python train.py --train_examples=90422 --moe="expert_choice" --experts_per_token=2 --epochs=3.9
Rows from block 3 of a small CTC image transcriber, named by matrix and row number. Rows with one number within an expert belong to one neuron, the router's apart. Each number is 50 + 10 x the weight over its row's rms, rounded and kept within 0 to 99. All counts start at 0.
Before each expert's rows are labels from the 100 images, of 14976, where the router gives the expert most weight on average: "top examples" is what is common among them. Only what is clearly more common there than usual is listed. The data: short English words printed on busy colour backdrops. In brackets: how many of the 100, against the usual share in percent.
# router: router (model.blocks.3.mlp.router.weight, 4x384), inputs 0-127
# gate: expert gate (model.blocks.3.mlp.gate, 4x192x384), inputs 0-127
# up: expert up (model.blocks.3.mlp.up, 4x192x384), inputs 0-127
# down: expert down (model.blocks.3.mlp.down, 4x384x192, transposed), outputs 0-127

# expert 2
top examples: the letter e (90 vs 35.3)
router.2:32 47 62 56 50 55 50 59 42 29 41 63 58 51 54 42 31 61 51 57 34 53 56 49 55 50 34 48 57 39 47 47 42 67 40 42 54 78 42 58 48 41 44 47 38 43 53 50 48 38 42 43 49 40 49 68 43 39 52 73 40 49 55 37 45 44 46 52 31 43 56 72 41 48 33 49 60 65 46 44 59 58 35 51 49 56 38 55 47 40 41 56 45 34 52 58 49 67 48 39 45 45 47 44 63 59 48 50 47 61 62 61 49 59 41 70 62 40 38 58 50 45 53 35 39 58 55 57
gate.0:54 56 42 63 38 43 60 77 47 32 54 76 51 64 63 39 44 64 53 54 63 56 51 62 54 45 53 45 72 36 49 72 40 59 55 56 35 49 47 51 39 62 49 38 57 49 45 50 43 59 61 56 60 59 63 44 54 53 39 61 54 57 56 46 48 53 52 57 39 51 48 40 56 55 55 38 54 40 49 51 50 50 52 44 40 46 44 38 38 46 48 51 53 57 56 58 47 48 53 39 52 38 58 48 42 53 47 52 49 44 39 41 42 60 46 48 42 59 62 44 62 40 49 42 43 62 41 44
up.0:59 55 59 38 57 53 48 48 45 44 49 42 47 40 53 72 68 55 65 50 53 49 55 33 30 48 41 45 35 37 54 29 48 39 53 53 59 44 36 43 55 23 57 41 53 55 63 65 39 41 59 71 63 79 34 42 73 36 53 52 53 62 55 71 40 60 41 46 53 48 53 46 43 45 46 55 56 55 57 40 61 32 44 39 33 49 46 60 67 37 58 64 60 48 58 57 48 56 56 46 35 39 51 55 72 44 53 46 44 53 48 53 56 43 49 43 48 37 47 37 57 47 48 45 41 53 49 45
down.0:47 53 55 40 66 57 56 54 54 61 41 59 52 49 51 33 40 54 53 39 53 30 56 45 34 56 62 69 67 70 41 53 47 81 41 39 53 49 47 65 62 63 44 45 40 29 56 42 47 58 50 38 43 40 56 56 72 65 54 50 50 33 44 25 42 52 55 53 35 50 53 39 29 54 38 54 59 49 44 40 43 44 47 35 48 63 65 46 42 51 50 44 44 59 44 45 66 58 46 58 57 56 50 67 50 51 60 61 38 58 54 57 41 38 52 61 52 50 43 60 44 61 43 63 40 61 48 36

# expert 0
top examples: the letter s (44 vs 16.4)
router.0:52 45 46 55 66 55 53 38 56 60 69 50 50 60 49 61 77 42 50 27 66 46 44 48 42 47 71 56 54 65 49 61 63 53 64 51 58 36 53 54 54 51 50 47 67 70 59 50 48 54 48 56 42 55 57 48 65 55 63 24 56 43 50 64 45 48 51 53 62 41 49 57 53 37 45 48 43 50 53 65 44 35 51 38 37 50 46 43 54 46 33 32 46 56 34 46 49 49 54 43 43 44 65 65 35 58 52 56 52 45 43 40 54 52 54 49 38 60 65 49 40 67 43 49 47 50 51 52
gate.0:52 53 35 58 58 50 48 42 59 48 53 41 49 63 47 44 54 51 53 57 44 49 44 52 35 57 42 43 50 50 44 36 53 44 43 55 59 61 50 38 29 40 38 41 42 32 28 48 48 47 46 53 50 55 40 42 33 43 43 69 43 70 38 60 45 62 37 43 35 54 55 37 64 59 43 43 49 51 34 49 60 74 62 46 50 44 40 40 44 49 62 58 55 41 53 42 59 49 56 60 57 58 43 57 49 36 66 42 37 54 41 66 40 36 51 49 70 60 50 51 46 44 51 54 65 58 47 55
up.0:33 51 41 53 63 47 49 43 48 53 36 40 62 56 33 61 54 44 40 55 56 53 54 46 50 27 31 52 52 36 40 60 44 44 39 38 64 57 57 40 44 47 51 61 49 48 46 54 45 53 49 61 49 46 58 45 68 36 39 64 53 46 41 83 46 59 52 51 43 40 54 39 53 45 44 38 43 42 38 39 53 56 52 82 40 47 67 42 35 43 39 50 39 57 64 39 45 51 34 53 44 51 42 59 73 45 28 55 62 42 60 53 34 45 54 38 50 63 61 35 53 48 55 50 51 57 46 46
down.0:37 62 46 52 64 55 44 53 45 56 55 55 52 52 41 50 40 61 64 51 45 58 41 45 54 57 51 65 62 56 58 49 44 44 53 54 55 52 45 53 55 57 53 41 31 51 44 41 35 53 60 49 30 44 43 49 46 40 54 43 44 32 42 66 39 40 50 38 55 71 53 76 37 54 43 51 43 67 58 37 38 53 38 49 42 34 45 66 42 49 30 51 57 55 41 37 54 45 59 53 55 43 48 21 34 53 57 43 59 64 29 64 41 48 46 61 52 42 56 38 52 38 40 52 56 27 39 56

# expert 1
top examples: the letter m (28 vs 10.2)
router.1:65 52 69 67 32 56 30 59 68 44 40 45 23 36 51 37 58 36 56 48 55 47 33 59 58 40 54 36 39 40 59 39 55 48 32 66 49 45 48 44 37 55 45 52 60 42 48 38 68 51 75 50 41 55 57 41 56 49 53 49 60 47 44 43 66 64 46 48 62 50 41 45 40 49 68 47 40 48 49 59 56 61 55 68 44 45 57 62 48 51 69 55 34 67 56 47 60 41 59 60 57 38 30 69 39 61 55 58 48 42 49 31 57 26 44 60 52 62 49 38 53 38 61 52 68 43 55 48
gate.0:54 67 46 52 62 37 56 48 61 50 45 38 39 50 43 43 64 53 63 48 51 53 70 48 47 48 49 68 62 54 57 51 56 55 77 57 56 59 47 53 54 60 57 45 62 48 59 51 46 46 41 62 52 47 35 37 70 54 43 50 42 45 39 56 30 41 40 59 46 55 40 46 60 36 37 47 35 48 51 38 36 57 33 57 38 55 32 46 44 47 38 73 54 43 50 21 35 53 56 59 51 64 52 30 47 58 63 60 42 63 54 47 51 40 62 32 38 73 47 50 67 33 67 60 44 54 58 41
up.0:52 43 38 50 56 37 54 63 52 44 51 60 54 40 55 45 47 38 44 39 47 38 52 51 55 42 55 39 54 54 61 52 51 54 54 40 47 65 66 60 42 39 73 43 45 37 56 48 37 62 44 58 52 44 55 52 43 53 38 37 54 56 66 67 48 39 56 55 50 42 41 68 60 57 61 67 39 55 43 62 31 51 64 55 74 55 44 68 46 63 42 46 60 41 72 53 45 44 39 55 41 52 59 49 51 49 42 49 54 50 66 59 42 47 63 33 32 28 49 57 63 52 43 56 43 47 36 59
down.0:54 54 38 44 42 61 42 53 49 53 71 46 53 63 30 64 48 58 59 56 48 45 59 69 48 53 55 56 68 45 38 49 47 53 68 55 53 43 38 45 40 54 50 58 54 63 58 33 42 50 49 53 46 54 57 54 72 51 38 51 53 43 42 52 66 40 46 58 71 58 67 49 39 44 67 43 58 33 36 56 44 36 59 58 38 69 61 61 52 53 41 52 61 32 46 51 47 57 58 51 67 50 60 56 40 49 65 44 33 56 57 50 61 63 67 55 48 41 36 51 48 52 62 43 30 41 31 50

# expert 3
top examples: the letter e (60 vs 35.3)
router.3:62 52 39 36 40 30 64 49 47 66 51 28 48 47 55 51 47 51 47 53 51 50 58 56 50 59 49 50 43 59 49 48 47 35 64 59 44 37 62 35 54 68 52 59 46 44 48 57 51 61 50 46 64 61 39 27 53 48 38 45 52 53 46 56 53 55 49 47 60 65 54 22 68 62 66 55 41 34 53 46 39 44 65 51 65 42 59 53 45 67 63 55 58 57 60 40 38 38 54 67 61 60 54 35 51 27 45 39 55 37 39 50 39 43 59 23 45 45 58 50 57 44 47 63 53 49 45 38
gate.0:39 52 47 48 32 29 55 33 39 41 54 48 52 54 55 53 45 42 44 52 35 51 46 44 53 62 57 65 52 40 56 42 41 36 47 69 32 43 15 31 45 59 29 58 53 46 51 43 43 52 55 49 69 57 48 40 45 40 57 41 41 52 58 56 67 51 61 55 51 53 49 52 44 40 73 65 61 53 50 51 55 63 30 57 38 73 55 39 59 56 65 37 35 43 31 45 43 62 49 47 45 68 44 49 56 45 50 76 58 54 48 44 36 50 63 52 42 43 50 41 59 63 47 43 59 50 53 71
up.0:34 52 48 46 47 56 52 50 39 67 60 47 51 56 49 58 49 53 56 47 51 30 58 47 53 34 30 41 65 53 29 43 58 70 40 30 49 42 70 58 50 48 41 56 57 48 48 40 52 48 78 49 52 51 66 40 60 59 60 54 42 50 47 37 28 46 48 46 67 45 36 54 60 50 48 32 42 56 46 68 48 44 52 40 38 64 53 44 47 41 61 67 57 35 65 52 45 59 45 49 54 51 45 69 45 56 40 56 64 42 40 48 47 43 34 50 34 52 55 52 27 55 66 55 44 45 57 21
down.0:68 40 33 36 61 41 55 31 48 34 63 40 61 44 41 44 42 50 34 57 52 60 36 51 48 47 47 60 60 48 55 50 45 45 30 60 61 47 42 45 49 62 56 32 52 63 43 52 43 45 39 50 33 57 56 47 63 52 35 44 44 46 47 45 28 52 55 54 42 27 68 47 64 39 57 48 53 53 56 46 59 36 45 37 51 41 78 28 56 40 54 42 24 44 33 44 66 46 35 55 56 55 49 55 55 38 49 65 42 49 56 57 40 62 68 59 55 56 58 46 60 46 51 61 39 51 69 51